A small image classifier, trained from scratch: trained on scattered letters and digits in many colours.
Rows from block 6, named by matrix and row number. Each number is 500 + 25 x the weight over its row's rms, rounded and kept within 0 to 999. All counts start at 0. Numbers have three digits each. After the name is the row's rms in percent of the matrix's.
# conv: 3x3 conv (model.blocks.6.conv.weight, 384x384x3x3), inputs 288-305, a 3x3 kernel for each
conv.182 100:532546546511498495509485472496481532509520494505467475512487514547559509490484490487491534498491502539512502516466464518485471476452506505555475505444441473485531433527520494544501526451476508499507501511458487548506509530494515492447513509510505483465473499499470502508549520496520513478512489517513507507484496530469452515523492514518472458521483501504518496523441458499527504512499506523490524544501490487489530482529502485489495529534484472483457468463474479526527511518516514473469
conv.183 103:509514479528503502492449498491507485490479449497487470493487503505464477512498538525519487507497491524507503517492495514487497500493505536482511528486503527515480517524486514527520499489475508519485550494504516530460508485534512508510511493493503512507511542497530536500510534478462515533510470561501537505471433496533474470485501450468599567464540477484537502490498499498515472530479497473489513513499529511511483502512509549475488523513504501496460497489478502530482485526497501469497
conv.184 099:520547520522477489535517473534527478491513489480450491514511494538533507504512521475516507494500498516503492519493478505486518515462510500537521458479484473465514517488514490488508509500487502491513507476547494459502508477528541456488530477477450482521518523454521486506521484433501497510480517501522497490511502491461504495446489486516504494505489499534531505524494535472441492503487517516469487479542569483509509534478510521444514511476487498471497502495509518504484475510505499489497
conv.185 099:502470526481500540503504476522486547519505500476509489497533501531486473472524477465475555520512522480523491519489519480482543504482550506517494461491499502511518511511488513464489506481533514494499555532485495542503483501538521494541496522499449488535484489501458522551497514533480496508480514490513490531494469500518543508528474457503501532481506495498532492498554514494478528475539516514486480512502484468533539494511498513464496442471488431429455456464482510504476521499497570494470
conv.186 098:501502509511489489522524508499476489514498479531512505566489506546510444509508491453499506474526533522522511489508491512476507525479468498483510482566497507521491500459528438457506525517534487492507470531494540524511470468501500478479457501491472498484490503483507495503508503538511495491519494500500464507498431541450452507488476463483446470513458503473452536505497494532533490488460534485508538517544531521494499475471474526488509503461483482470493476449488462524508562550521490504485
conv.187 103:546547532547519487488500503488479479487480486497492498474472499505510476503474471554532497480470511490500505529573496538514474506465503522477485488471481513467489477515516479490454491513504480470513472498476512511526500485503483475529495525508487480465515534478456453498508498512456485502505475489489482517529502531454501519460459510478446537495510527506472503491502504472501526506472521488489518522501498474502531491475505466492498722677547656549465551493491525536505523492518493548505
conv.188 098:491510487472455475461483524466485470469482469502506506578550478560472482488510494512486521538522504501470499511496500522502501491484539508527491504496489481503507527462485512507499475493515497460509511490531505495495478490511513499493538496506449475513463528497533514504504504475509510488487507463482470481501442464478526509493595508511502513522487538481486466520495505516484494503516517501510532523516507533475485456499480505483507477493524475449508466475500479455490510519494534487519
conv.189 100:489503531499480497493488527486450511508525510504486494562501498489507522477516528507475526515520528530535535477492452490494475490512498542510514509481467505492534475460461491481469494514519465468530472483533534493523493536515470484553493543490474479511494511488499513495488503489474482521508497476471472465489523503495504539483507539496529534501478451478461547554479516526470489481463472498508484467501542513486526510514538548502506443480487424471521442477498499504515493523547518472515
conv.190 099:534501514508499503505523504474493478526495485517521478485443472489495510529528518521496442490478478481511473517502484536518475565477478479458483533456489491538535525525474551518479509528504499523477470506492498521532489520509490484535525494479519520525491498515487481469501506515464471505496525502501472468527513521463516489485560546516552524492520477465471496529491509473483486526501507514505497494504529541542541473483466495458484559430442500415466519453456487529522494492524490473524
conv.191 100:514485510504502508505511527510498530517510478506482484523492519531478488538501435557527527490487497482493490523501475458465457481493511550468502519500534526494478516500525488477521446500509453508519480500510539551530493506493498515507478524505500470481459434463472492522512488486490466494523486469487470497461480507472466483513522511491502490499488514488486521454454493493480502512516507448470489489514508503491514546479499525483492513493522481459501455455491501547533527506539513503482
conv.192 098:502525510505455473532489453493495495489468519498479529520505495482573542472514555520538518441509514436524490523498494458518533468501474523542509506593579456501524535487505521498496515496458461460503528460552508462495480486473489489462502495495488520543491443475484492511488518493516504552504481479481466512447506550506526477464526489473555495477498497499525526502486517485540511517486493496480476503488503489494506507536554491460502510499495492508503458485497510508482522526495516516507
conv.193 100:500485511497480484539514453510513478490489471499467506535545517487533535552486504505471459512442503505526544502479482492526490518510526460503499504510483482527469512506503505496502501482469513486527515500520464540516449483509493480484484508517467489492448449473540488467506541515501504523520511477489477510468479488508509480512475485467506505493530496503507482490477487504493522488514499499497519504507523504513512478529512520492493455464476484443494484468462499471509497453442506494534
conv.194 101:488526565481511532494502463539502511509495517504525511572516554539525494483490521483453512465453506499488500481494521427460509465514465499502491506498477503497501483484494459491499478465509481496504504559497485521506467471538475494496486530513471479499483467481508502509525535520496507515471485502480512515527502496514483496526518448541503514500480493499497527433469501484475488468486471464518519505521500459535518471514529509497473459473462486487478513491475468467489538454525525472504
conv.195 101:497510518522496518503499508504532482482496497500537513586500494530500492494524504446477487440471540511500522506464512501514487502511508545457496475457494507523495421542494374475518494481478439540486520581479484485450501507510495493485518506493447497548467464541519541526498506531479485482489494514477478487502482515525493500486517531524518476508503495521523536515513519533519476486487511529490509515507477484482523547503480539492511503518492482511528505532502554510495517526474490478504
conv.196 101:494515502467474521484523509492488510506508478506512496521541482516508513511493442501503492526544476548505519498512491505515453465510478450512520487542512534484477533494527478466536465517500487483502503499564489502496446485499496512521581506494492468521470458493490551482525503513515481509498488510505555499517499532468494496487514490576508474550499481486516505491501499488469499508493488516568496528511513510500488514529521505487505544511514501483501457469495502510537473465505487541520
conv.197 102:533499515512492499492470515513539479524481515496498503463585542503527473490490508525503502488472499507536506527521460526507468501487495495482471478491538497507525488489530484470521488508514501465430509463452509503532527462459504470468522508529506500474521468499501476488532513533498504526465475505523540551531511507522476508510535547478568544476500467508532503511500473505479479496505504519470469526515507481445461486477497476498540475515516507503519497523487504514524502493477499495511
conv.198 100:539533501533509512497509469508504470483499491524497451519540512537499501459480502501513509504540488482549510531544497525484480463455508480486479514518500469492505484491497495493480519473446551537511473516457486507466497471475448497514477509515510451490544486446533517480470480480467513497529536505519470486506506507534499492524493485512486508522416443505567525490485472494482475512522480510490504525489510486502476474513483481500517497518482519515499526521493480550522494484511496471502
conv.199 101:487428521473532535485485511465471494542513481502485507544520461498516475520506499531501517525518467489512492517501539527514533519516535549473472518495504483504482466486506504494501540492518469450529444510519497518493557493523545473508536500490459493526481510467467509506490558520486505495477522488476499521513452526500527546541525505485495498513494494524519507572516487444494454545599497469488478531515503491501499457481510484470485487461521455481517504499536457486506492484493506494517
conv.200 095:481480464496528479542520492481467472491500486515547500505457527529436484532483481501523494512519501513504516512516510515515471482499494467478525541483484550499500501496479471467477465478500503493478467524508515559521475520484483533508474502522512521498511506475526465443539527498545537513519467491495481492503469516486507514509501503484509479509540490501457530517469538525520523508490531506539521518511469470459485486424476501504483573524511454454425476459441496494514537529530538518464
conv.201 101:498526507529517503520515474512489504523519477516523480509487496534538472481511488482500510539523495490451491521474478475491532497499495511515516542507476470453500546508494527529486503488514524555482464498496484458535497505514477491530485532517536503504557507489479496486501520503495529533525496490482462500530536500551513523530510459494505503484508503521509512478493533468475537516507496481460521531488549483504472506511489481508510521502524493473475514489481506477489504520490544503485
conv.202 099:502530521479476485529519520541491482507475483451455498473494496529523518552497539518511497500504465481527512521511524475462508529484506498513501462501521525490486516540489483482487495506510559475496499530513528534443473484482550441489525486509509486483507499525464463524517521512525526531473479533488535527483474492519516478485510502518508494467503496519507477507535485556579488515504515510466486494460526483489510529501485498477484510509524467459503401405467488492505514545496526529509
conv.203 101:514512526484499510481486516504518507495517506480490480488558543527474468539471469464472490539502499552515518532500496475486472456480488490493526498477480497476529524508475506543470471496498466499555507533512525515523528492472511519502494483508557519482517493499479503467492512534494534509514484465511489475504484472472491519474478512482498510500489503496512522450502557527506505500489475492503469507540482465496531474478502505488447511524555477473548453489556506476523479531511546531509
conv.204 102:506505516496491520493483507519490458502506492494478494492510508479509509517531519478458488501497495518508487509494512499513531492495475504468489495482517493495443500497470513496495509531539499481518484488526466515563508512535532475474543461444521487462492466491511478507473510498534528464516496500526494527490492515491486511502485433489500499504552555506497525510517495532499459491517486512511499500505531482499501483464443472517475519504520547549504502504507497531502512516495480470461
conv.205 099:560503542509524488519519513528523508565458504552487490476489549563549561515495550511521477482455511469520517555493504519550467528498461523502550497515507464479512499500498433499524469484474521499522492542477486567445492521500532512472499504502554502483476464487483511475501515533523473500459504503577493501463479480524506502517499520498535499486507495534496483513488558511525533494492509507500479512511528506528512500513478530474469483489469532504508496482496468469485508488552505516520
conv.206 102:503491472493486504452498500503514475510538503480512513485509504516513497485500500545515472505489503477554512491490470465486517506511507498563461504475487502524524487447457487494508529490504479500488505521555527531504480472522555482523537465518516516504553531478514502527542495471473506507484487471495491529445523591527489502558512487522537497460520540488526524514471510557518504466536487514546557498481519481533520514534533535566482496484495497460478472443465449547502539548472526472466
conv.207 099:528509518497495484477508501494493490509522499489509489509486490522509519509517505509493518487473510503460540480517472501507504524506497500526494508493476479495508474516509450471502487521480485501496489514487504534490493539467488540467539526477499513503512449498509424477539499516546521521488476457484493495480524522482450562512491518466509513467480519508497504501522505524420504496492486494482483460521513484502504504551494502494494515490467508503498486495498476498517487566472521437533
conv.208 101:495507520473501505499510513502505518482509516498520514500533498472527489480512516550503457477540479501488473568511451500550464499513462508486458483524439453495556519483451476531463512509476485441458526495458504515476471506504468489464519515494498498483507503501492508511489475512507481501507485503485492507486431527531497486528504527505455483513473499482498480495534509512495500527499572515541493467543499493469491513479486480495523502501503490475497500518497460533513525454494483491523
conv.209 093:531464456495534492484504531498521475478497479503517499513503476484500531495488516490504486488475518492484508491492520501466489496530505470471494493514511545505464489506500506449475509521526513509482514487491544476491525496525514492520498493469496450468464480440496476470513514528470527550512498501482485511450489523437468492475489476494445478513498521540504505495528480502476481500497483525513492509504441501530517481473484501501451474471499474452488503478470520542533522521537507486522
conv.210 100:518530473512505518520495503548512488514493500512521496472446483516515480466528511460459545531467534501489510467505482491494492515495504500502513472472435487467445488481453538491444518514481521523502501525493463492517501506525476545523475507519502490510493468567496503509505524542510482494508519514446515488482522552531485510537457427506426440502498484480479504493506477507474518506496457529487543483517535536484503536522467540528496510427423495428416515488508502539488511461468509497502
conv.211 099:523508525502510476481511507502516489516515517498543515508550471492538546498479459488459460525501435449509460519500483515457461539487490514522457479524517478523502482485439511534451502547498470502482487530486513514480528495444478518434451502475486483477460487572459490471513504489512468510522498488470530523507528531497494515534481473472537531489511555508504519475514521499507492487511473514496491495523514447476502501478479511502486524497555514481502521495503482497483481519505488479581
conv.212 097:503487485532500527546508508519511515510480505465429478500487486510526522473513494480511468513483472503506490521501525496514530502554555482476483494512472529539513483491449488536490487478491514471526507499492490482472450469490511536500488540494547487522508500480555492459508517474513492447516496468499517490471507521502525526508472493523493497501520464464490492508500535459526481522504513510575482501538550486502502492482513485493542515521559511500534487504500484473458534524498474492494
conv.213 098:501512518504472518510444520512504451492476459475452517567526518492462501521495519483497539495458489470471488505486497501496502519522504533474484496510511458496512510540518514498514498468469493508505481479467492510424487517502511479467484439526477499498481479497501523485517513509498538534528530510478518538478530490484463451536466457523478524512512502501481514541479515514533549524500484481496507504494466480503495504516516501507485504486502522500486503465453534532515501483485521501469
conv.214 105:532510501514526526475478515494486509505461481481449473500471468528549483524498493485483517463491482471504519490459509477513524479478486479480461527560481540559515485490475531503461520517498487498524478562504507499508510491495491512503500472535513521497490500519462451496515495514502505509469470504490517536468497525451517529492500512507525509431493493512522519503511508488438485479522502500518477520484503462521491460477507530492488530538555484518540491486498494529494482480493498510492
conv.215 097:521516490514523446511470503512449446510493502489508529505564501510533524497492489497495508487517525490497500520495480531514465470470501475462539516452468508503496468484496505556554480484499501490461460499512516496501519465511517495530513532543474464509455432468514478559511483483492495476507500485462477457482503495475538504519563526511509494521508512501507501490468509488486530501502494535506508476511509481462527508497528501490542468466472485512511492501495498479487501539510458501473
conv.216 107:498467504515474488480480508505482490500506528487515502506511515488508525487510503509493483534520470509500492519507458483470513532503513520527532484476502511507531503505483473453469505538495477512535525514499501493470485500556527493506498500517526479452507492405448470494527499467485516501499508474482520528478494498492457503506501473493483466476496482497458525493494541483496495496524474504516531477484510494479484485503509502522518524499489502507521479499504536461495490473487499479509
conv.217 099:493504508496478495486477528523523520500490502496479459496495491506543531507530488492450506503513498481541489527512499513491491479467513519523487486465486494478455535482519517493419501524470494522514445520486495500483505482476515525505520519489487490513539487535505479492506549513503503488505521483545511493540457491493379451521561502510457496500475486532514485489460501470495501496496522484510541518530501527503518523497566508485481534521501520463505501467488513516548508510542504456451
conv.218 099:502533495477474503461497489519524466490523455474491494475497489486524495489488470516524479540501469494487497529510480476494480510520489492500479471479498461500500468484522431494496482529493534467535417494513464511489531510478485468474468500501464504513416415501512470510528501498492484516479497491482512496397514481469507493462487531484498498487490476506487514511482496511488521544542527533484515483467493485514528513506501458461540510555541472489503507507495480523516484492502444497509
conv.219 100:507484549519485517489493523495495571476509532493486488530529517540529469540519489517514515515484506530449480495507487455458485496496494476521472436451488529488508495487491487503514508523502475530499495534458509509483529508517518474467488491507489519517472521477515512501505485480513484492496459496549529506492496509535470500511495495471429514482473524520506536502495485508482479497522522533510493478564524491542535472504515471504519504485456461473500478499527509520485505500473538526527
conv.220 098:520460510510479522541515479534499503516517552497510500499538468511508508519497502496457508523474494505527476517519521509521491548507448502531452509479488503484496523461507534471470533490493481460505502491510488526491533535496486511470492500483469509513516471496515509511522515516540492483508507519510473465528455468512514479506472481521535524528505483504488516538486541480501488500488472508441478488518536479504456492491439458481461508486504515478476541491489496520527528531522479503522
conv.221 104:524512481487489523515495492502522506502479492480507480524506500494490485503524496500543521490479503473491540524489507460471513512487525520519509478493490472534536535470453479464456502507468495495490450491507507535529512518505480451521459487516477508484456489495463494473520557507552486484455475510479491504464498571533530485529504496462516508424518507501532493496521532508540540529500494513472516504482469519483520512497503522473494539526507482472489497501487485540519520501506524495522
conv.222 096:495537507497529511492474506517530493512517509471509482552497482570488490487494523452456504499505513547524568492461508508513497540541529595553486493516443499475503464497523462489488496536545486492516511490496506495508439456488475488526521488536454510518466481515487487463502501547505495531497490550495528568499517524497500526488433507494457486476513494512453483469414474499483509503484510493487458489482523467498521477538541498513508493487467466475478478482505483548520494499456499477509
conv.223 105:462506479483471488499492525515506516506462520502530497553475479470495490507525479533517487512525532534537507522478495453497504478528525523532517497474518522507468501492486496514505488569524464509504508496496507507506526501495516537518510543498482478525527502500514496497503497489482487494500492504435534499489535523482503520526498565513499514502525478508484506528469522483498494549510492508488498486525538501462467488478465512514473432459479477469472494469471556499451509485480471517499
conv.224 097:475490483521493469499497489504463498459488521509553521525513492538490493499496528520502496546519488522511492517485495509498518521502506480531532462505510451515513517528520521522560500476487490546507489457483504477515510489505545459489459480497473499505464484495518522540484503492441500525515485510505518524506496491495500501488482515480511519521468488485478504495491506519496515507518511505492520525506509539530469510491487497479496474481500437466518493502533504452526498525462535501494
conv.225 100:527503503467481485481509511477488516490469507484459485485496501512435497544522464476520503505484526481493532507548511452497519499516507450506517512484491506499518491520501480552548468503501543529467530519518500481476485559516522543494457503503457541522463470474476471514539477489482503503465501533506509532473490493503496491494473491506533513524499517483535516521510495513485515526526473495511521496521472494502523486537538495482491455543564406465533368414511449532497507514498504504498
conv.226 104:511488532504477522501514516512521513509487512480527485497474477507488444510492484465494497508487475502540528507484507507500528492544490490495495465482491481458511526506483483480512447483505495496480538504518500471538507475494553525495545460544515506505530493532454490531508497492531507551485470501518505504497498489471501481479538528528513520475461542506455498530500518530531467489495514510541496512466465504520511522534480549509470519502479504494458474448484488515522489515469488507495
conv.227 101:507476505493490528481491518506482475495543504467542525541498439563544473527504505491485490585514512582514541466474518459480515546493471480505493525525516494489510479480493524491477545525514512496496501524507462527485497486524499495482471498505503529487522524475467493519498509497492483517484502504507505535546506503533537552528534503466530524467510521475477529488507493515540509535516494522499456527484489501490509490509547505483529474448487459465515456494504482489489507543518495490562
conv.228 100:510535511524499527507506499506494518521459464488511470556503492506502518477507502458480514472502497469455505519516511466463490515492493514552496536488457468486516501497492448489502493470495477519506498522512483466495488455472506477480526480514512507498498516476470508530502508474499474502495459495517494504498522510484492475510483504505479489511493499509510524492463509513486555473493512503493495514470462524512509456450533493490521520547507497511514511495501477495529500530484549523481
conv.229 098:550531525503511554506478501489491507474498472529515518496560552494495508508485514496474579487520585494465479529514532463461520536531537476511545512505458493513477502488494488501525483492504508501491489492461505503498456502519519524506521458484496533466488545498489482510469469542519508531488487485490524512477490507497482483510506536512504486491483527517487498479499527500479503506547510524498506502502516430513504439484459505545497496554510545579528528532516521501479503514477529506558
conv.230 096:517522511531533502500504505464473493468486495493479511502501479496499500509489535538530524482461452507496502493498514498452473531552503502526478492511480492472475510467476474496475495502473498488484498481472523469484474457492528506490496496527510509522495460474474462501505498452473493528512513523479540530530476485496507487496489529510520475503538539477500477516503527530502485500495473485516511526483512534544507524490489543524489492426412486418453567557549497452493494499508536505509
conv.231 099:492496479504535479509467492505507456490490468500485495474489502496492510452481499518496521503496488508493489514492481535492514490504483502471449477562486505475515515486456466408466479435518535504525508496510511462520513541540494501478475460481510545518518499524530430425527525516549465514532492512519472466480526534506536503535488525521422490541504496505515488506508515488475544483515567502532462500537504472457529491480514493488501474474483484474447515492488496518516500532552516492471
conv.232 100:539506555511518512489484522468508509520493461536470472520482474531570510503528500501509521512462506485474473526526499510497467495542498489499498497534548500507528544520511488495503511505448459514499475515529475493527515540504491508516508516563516474490543512487514485503515477489508495513503492486531521517538506494465473463517486487505482491511528497516489521526485523495507550506447486537544492559481458515491543470513530429531498517517501493518495473458474507554523511570517503559551
conv.233 101:498503495516510497517500525506475470521499491521504524469546502505534545517518493479556520487511526503459494507513488507498443486488495477447503501505509529494525475511522526486523534505499494503473521496514507502518545503462503486465492530514488497474516506523523494499513528483468494496522486468497480489433515468530467510501532492500476527544496471500502512499509478511545505498517507497501485519521484479466500535533504529513468511474444515484451496497500442497495505497506564457525
conv.234 099:456504533525526512516517499491488506506505479490513514549496496529454523503506529441462515420486509492504531501511508488505537507480484523507577478497498481497517461515494443468506490519504559529510510534464501501457506498461483478501512508488517502522497519523482506472505529509482499513498509512476498513431433480485489485469482495482490479489518486493502546493491526447477485470504519481452486503527520477490492506525505501518537473450491454460491484526544527541495513535513530511460
conv.235 101:520499517487450489482476477518520549502468514520506500490536547531511528540548517493534451504516510514493500473517507487481481496500520529478495525506451525502489488489474484473452512492493467526480468494463493490490481483469508521470497513476463493514476485485522496478515515538496477514466562544496531496510530486461481500443500526519463473550514530518528511480540565488427503503479574530524520510474490489466498477503506490473484543518528506514519536495486508520486501521491487490512
conv.236 100:521494504509517485503517475521473492526488469527521536529566502487531486481537502503517503528520475578468444513503485535465476496488488503498487537539513493469515499478487509481514493500502458553503524497523529462559501530532470495472529452445534508497516510453493541488523489481491528547509527524528490494490523514465485509500533518478495526510459502490483483479509490513501520500509495487503478497489482505525520519482485485538496505493478494500508504487501507416476515574521489532509
conv.237 097:468527530499484502555504481492475492494473474496472495471484511491500490506463503524489500519528479489526496466479492463474507483493523484488517500499494468493494510501493489510494542496505451459521446478535497474495536523495468475493513510503497491493475488497505517489498492498527487484476486492498508495511469506558528504482459506504519471489512472496533519520487531471506508535537502479478490503517493517509518488525511474490488517510488506481491497484517485506524496516510500502515
conv.238 098:497493532463517536495487514506490534504466496484428482467464462534469476495462505531535531417483553460454496510478532512490524472491515491503479500498489500518506500531499462529472425505545467488484507513490523528513485483562492498490503469508533520499484517514476444486513520521494491469522523486440484547504515539491443469491514478514446455529481496516493529501483510521503498491456481511488485470525488463501510481469514479516557454497510446473518461501481510548529477516444488516531
conv.239 101:474488488520512502473510499523510505483497524473462526472568492451525518459491514467493506486494563535503523505463504479536535533523461470486519489512490511476532486464476473465483476503514527481486504487532475459488470470518494504557497505489502499522453520523497480534506504484531505491479486476494482467447491553508509548548487510518480498480489564488502502484492480463514512511535516513539490471505495490515506438479514467556546471493493467484499487509501481533474527507508502507481
conv.240 099:486481501489468445486460507506482527478473491500483513514581519484527511491494470463503551511570512479475492503461480498455476511489498507540505462488488493498496525469501515492501536520517488501519500482508522495508472486532480532524482516535477489532512460519536510508526556490499498482547531503464508458478465460562515498505599536544584501508494453513505505504512452480473474536539539518484510513499471509537504519470477520484506484488455531512464514487456531491493500494492486461512
conv.241 100:502502539490516488487515534507496524491487516505509481526551516503526466520457452514508491489509524439527537484520510489480500509500490505496520508541538498509530500509501475470454488454503504460502471528552490465458480474489449461490465489513485493501488460479507490512507504485505505508486466477498518546497492525493515511467524593531523525508495455494524513516458492489499470522509554483486534452493498517478505490491494466534518473453482460470498467468481474510534508504495484477443
conv.242 099:495501506485466474471526541475473497468469510518531499482498512519496507512519525547510505526501498479484511519533493514480464495512495528473520480473524519481478503556486494485479526469492517516466500495483513487485529550510496499477468472482495513483500482477486483471517511511523522536490505527480501508508497530545524518511497485544516492478508511494485492518542509505503535538580464545541487493509520549505474500489463467488491480465481519498511520509487470504476504506509514527530
conv.243 100:523536512503511493480500518512471506487443491487466511516481480566537483505512504461475500486507510503510491504498518579503481521520500484502505492473504527464544536503492545537484536536463498511530505519470512524509483480507463493491510489477498546518492489526460439490550529503498514496478473489586527515466506509457465542530533502514482465466466508480512503487519509488486505529492500464494485455494492493511496485515515480494504500483483461459485469454493531502475504526480424509496
conv.244 100:509492516514527516504481479520459485536500453497548493510563481554525461496483505456507493529554537495507489529498509491475498520487507433498532489459495490510486491455472489459474489485473460476478494538487529484499475428522538475497508504487446501501442477496491472473516487509495507478482507475500544481523508525467466533498549496478472507497476480504459513477458518498493479489480504495545525482500503495532505507486514519513544489520520490536561482478460527496475511531502504513510
conv.245 100:502504541493476506520495521511506493474533513537522493465494525499495514508537566519514511506503510481463438488525517481468489468460504474481491475514489518532493512502506503503502467481508491508492460518469526466496519507532504493502512487482490524495465498530421465488482537506512528497495480510505474490497505510491493486532519495484513542431440516513506505503478506477493526534520507515480507478439490520488538547486517484493501509519540496504528427464445497534502445474505528488549
conv.246 099:482484526484457494514496493483487511485487493479491513523519484495538502509520490525537496530491474496456472483519486491470470480536518434485520493462500491514536535481510511502493483469510523488503496508490545520510447450513511504491498516496451457513471468521533498482519498497467451480470493493469508506471503505540478466504517497487486480452511490528495521477480496504513495470502526497478508493477467504526534482467497478477503463494505458487528489510531509504496532466507535510515
conv.247 101:494463496506489542487494492467489477484531473471499492533491460524504498506526456481504474483530504462528478505451461489483461512498518539523527477522496495484474493516541510476498489516530492485504507481503517479493537542525544483532486508495447500476494468488500503518511508511493493476522523525505464511474505513495481517403483432423502476519533510489468529496507479505498484481477499523484496519514518455495511501463467488469497420432473471453470498511491455484491513510515517504484
conv.248 099:504515510503499513496533498522480488514516501485510497546501580495504515413482499560476503519463507500521524457504484533517481519493518499508552532497494499501524557523515552488516482474503500521541465540494546506473505486451491515490543530457504484471495503452535493492468504499507536503478494506525549480505537532467484509605519510495473491501507504500486496482468570481478515525535504488543508489501528496498487508468482486532501511471486520495504545481499527508485527482566461464494
conv.249 099:497548507486491497499518493517487483502506471530530521536517488455489499509476525555479490490524462463497507491484486498517492509483520512504531466474515498527499538501488544464460497455464489481511488492483495482488509530474492562489484483492561533496528445453529526475519486512536479476542531499503551521507458498542500474465474488514494480504511493535492509511434495479448507563492556505542490456502482500506464495500505511510468477484449524492482533481464489502519509508529490478485
conv.250 101:518497500499530530530532510486496524531530464513476458515499505482468524503511502524489482491482490507514470520504486482485502525479488521511498488509509517487482497522540530500471514487546495493497520480505501503489455477495502556497521535467469474538514451455511479477467496512534533519498493476501487536490468492500486504514473490537541501552518484519593493506447498500499526511486513490492540494528496486501546496465488494502510475495521500510521520511461521501504481462518500508520
conv.251 098:539507499530488511477521490513495539519508459459480478486495503553521465483473499504526515474522480507502486496505545524509503539478489487476486488485495498488471518483522468466493528521517488499495538529502495514517510498501550514498563502466498495491473486481485479501525526487503483470503452502509491497481509499453479525483473530433471499442488498491499496483510535508476511487524502515516480505483526511517484501476498479473511517484466519537487499495544493528500514528510486481492
conv.252 101:488503525495494506519502500520481493490470435517494435490515498500525489530524499497463501531492477504538494513495493535511506513514537470482497511532480510530487509502472492521516539524518493489515530504488525460578479485519470543565496498473479477459507526470578504471492502506464505472505488453501555499506453468508523592470495476534550528511533511497523498483487491484451507517523493482519514502557490501471450466483511468444465501527522501487494497479475501522492512529546547576556
conv.253 101:535517540484482507506523506463535513482494487495467547510488510500528537499539494524460507508500508480579541508502455535503500524474486482494502524539479524519488492527490481476479490482510506525499490513497530474531502502457524510467484495482526525467516495470541423462530527512487503528504468451503489526515469489476470485507498488472510525487539493532500509528482532514502498478527493468497536518480540513501509519490488458502504526505508509504514519472483475492515510500510521504469
conv.254 100:504481483514502520508462477483459498554514520590549509487517503469511495477503479485478528517483498547507486458484521472471475486469495494470454473474477463538557458475491496527456483509449468522485538472501492503472487459498546509490522489522492490476557488491535441480524492540488494495516494514491470523555473514475478500465505516482494490466488496487493480594573483524447487481528508498531496485530504481501514538536510555505483459465513436444512452470486526516498504488509461466482
conv.255 101:512487514491488501510518481493490501505502474517546509521521509483521525521494495513479495537524466489524516480486486529486459479505486491472465501441497529516504520485482513481475518497506534510517522474429520524469498483475494467497515527514507521489493485522491492516516540491505498460494495481479514498479476496505510501515488460515515433479481481511492505472473472518467481513526519502523487491531510488491536517490480518510496509491466497466465518513481482496508499547506499502491
conv.256 096:522524520498510495470503512539499509529488509510490476513477499477461454532549496487505495547479513539514482473522483513489507494508522506488529490484530466465515529481491481515499458473485499490499526518498537521493451524472502510499502467534517491469501522499486517528485497514499486490507461490506504502496461476506505478458518532452543528483486521489493522488480488522483485487486510499477530488475502495516491492490480529484489465481475500505493513520509524484506490484526464492467
conv.257 102:493536510480517521471497462541469484503516506483534492481496562561516491510498536512458479503492501545472488512542521489497524439456496453467464509491503501534533540482531554496520543465443503515483501500519504470466524566529452521512445491508479521489447535526492466528486486471519526461477489478495527482448510506440521481483459442537488444553496470535499468501529496444460510487489508494516507542512496475543493508520480519481493516490496508473468497471499529505510514469473483508513
conv.258 103:471510554524514495488515489514495476469487507476479506495565509479473502518510484506477494510471488563518520505507468554483468497547532469525533505515569524509492504550506484503496532511525514520502504473522449461464486480491512512479521519534501469447483469472495516497540530520487496528470504496485510539481460488499501498482525500513487510481458477514499539463474465501445537496484482507516490488510493504493497518496523513485529531507513497489521468472521523519533474479499523486511
conv.259 100:513467509482507515427484476484532526488488519476525495497481483483487506505516518501512521479494545515502506510491561508527562516497492490499508438531502487520503505499525515510521538466517552503494464507492503489477507497499500487492474504504493558527472486567499488513494514502513476431472520490516530534479495548442447469498494514480498487545533502507549484482500515456463481474517503516549499524477487490503508497510492461471498485504511489536522495507514488481478486489505477506494
conv.260 104:454517507460529510504496517495442503502472517543515510507508504482479518508554527509499482479486529491530514469488472505501514491529492528534505516457482483517518522487493529487529526487509469462498488498517515508476491526507504499495469452501514458496480520503487509515523506476498497509506475453433533538498529511513454502490466522513488522531469490492472519511511544456517486563509483478471509465514515496550538452442477471494521526529468500503480507498507464534494537511495519467523
conv.261 103:523472486510491494497466491504503482487543484509527501521530517478497501531483519535520561500475499493476510499481509509527506528521495487521533540504506492488492492514537510503477497514520520496463490526473470503538521477413460538567505478508507506493513517540508529516489501528525479518542484499501496495480505495478474485520513502522514534513466495518488447499498460484496502492497493491468542546513487465465472504477470515510530518506484518476456534523524499491521509474494501520502
conv.262 099:505494483506497518476479501515481468516489493494530515548467517462497527513546529490445480443483540539523528478488499479484521488512507496467468510501469492463492484485490471493515486527493489510538502534512501506508490531522490509523501473462498511503508459536518465553490530502501523508486484461478497465476448538500483570512511542493481542480496515489465496490522539513456446486495497485509501525528487525481522503527499468503504484456474498496498474502493497508505538476508457481490
conv.263 101:478496489494486489504500477527462527564527516475488512541598471521501491496475496516465491511463478473492505472507507500477518527507487493549547498466487505489488494418484529410418489540521495523534534480555529510480482451514508493491488539511532466429494435403477471535467501503513508501506485534488482517494437461495485478505502526523534466496454513487535488450553525478490500472520499456502505494512481501490491509506467492500489508484504508437485505508484502487563508477448490470526
conv.264 100:510526544525512513549511455481510532479530469519456508494536537478509494479498484492492497517504530492509500501527539490487513499512481489503529503514499506517486483469512519480515507468500543506515516500487490475478518500491513496538487499497473500583480473528528540483479503513483516474482490490494524523478461502494489480480502523415451512450456532483517501532499490483500489508500491473468463493530512460516515448480515483515529484503478480526487547523481478491498520482482498517491
conv.265 100:516520472545514515498514503502473500516516505482512504495502502478469496530481450508525485527524497546493494493469514559543507538471451448503495498492553532468503495488502469498516459481532538485479552491511519462477441480522499553522519551493499488500498482514528529501496473496515479494482470514488466529491502506516518511458518527522456454500467496485517458503494517493461491479503575500522489496548481515552533487514512508466544438430436493497473481480467502486479473503463510495459
conv.266 101:522508525508467491467521530537496509528495547514504530548560500547490519551481500506483502488466512504496523487489532470479466542532475509500522522473503541444473489522525543496488480456454501532485482499489509514572534482486511514522504559534474445523435489487493550485503469461521557529487514496498492491456464457504502519511498510495536524464491510491523514537446477510457539525497478499500538504469512502492443494490511491484512512506527496498501466474500515514545501533522496506504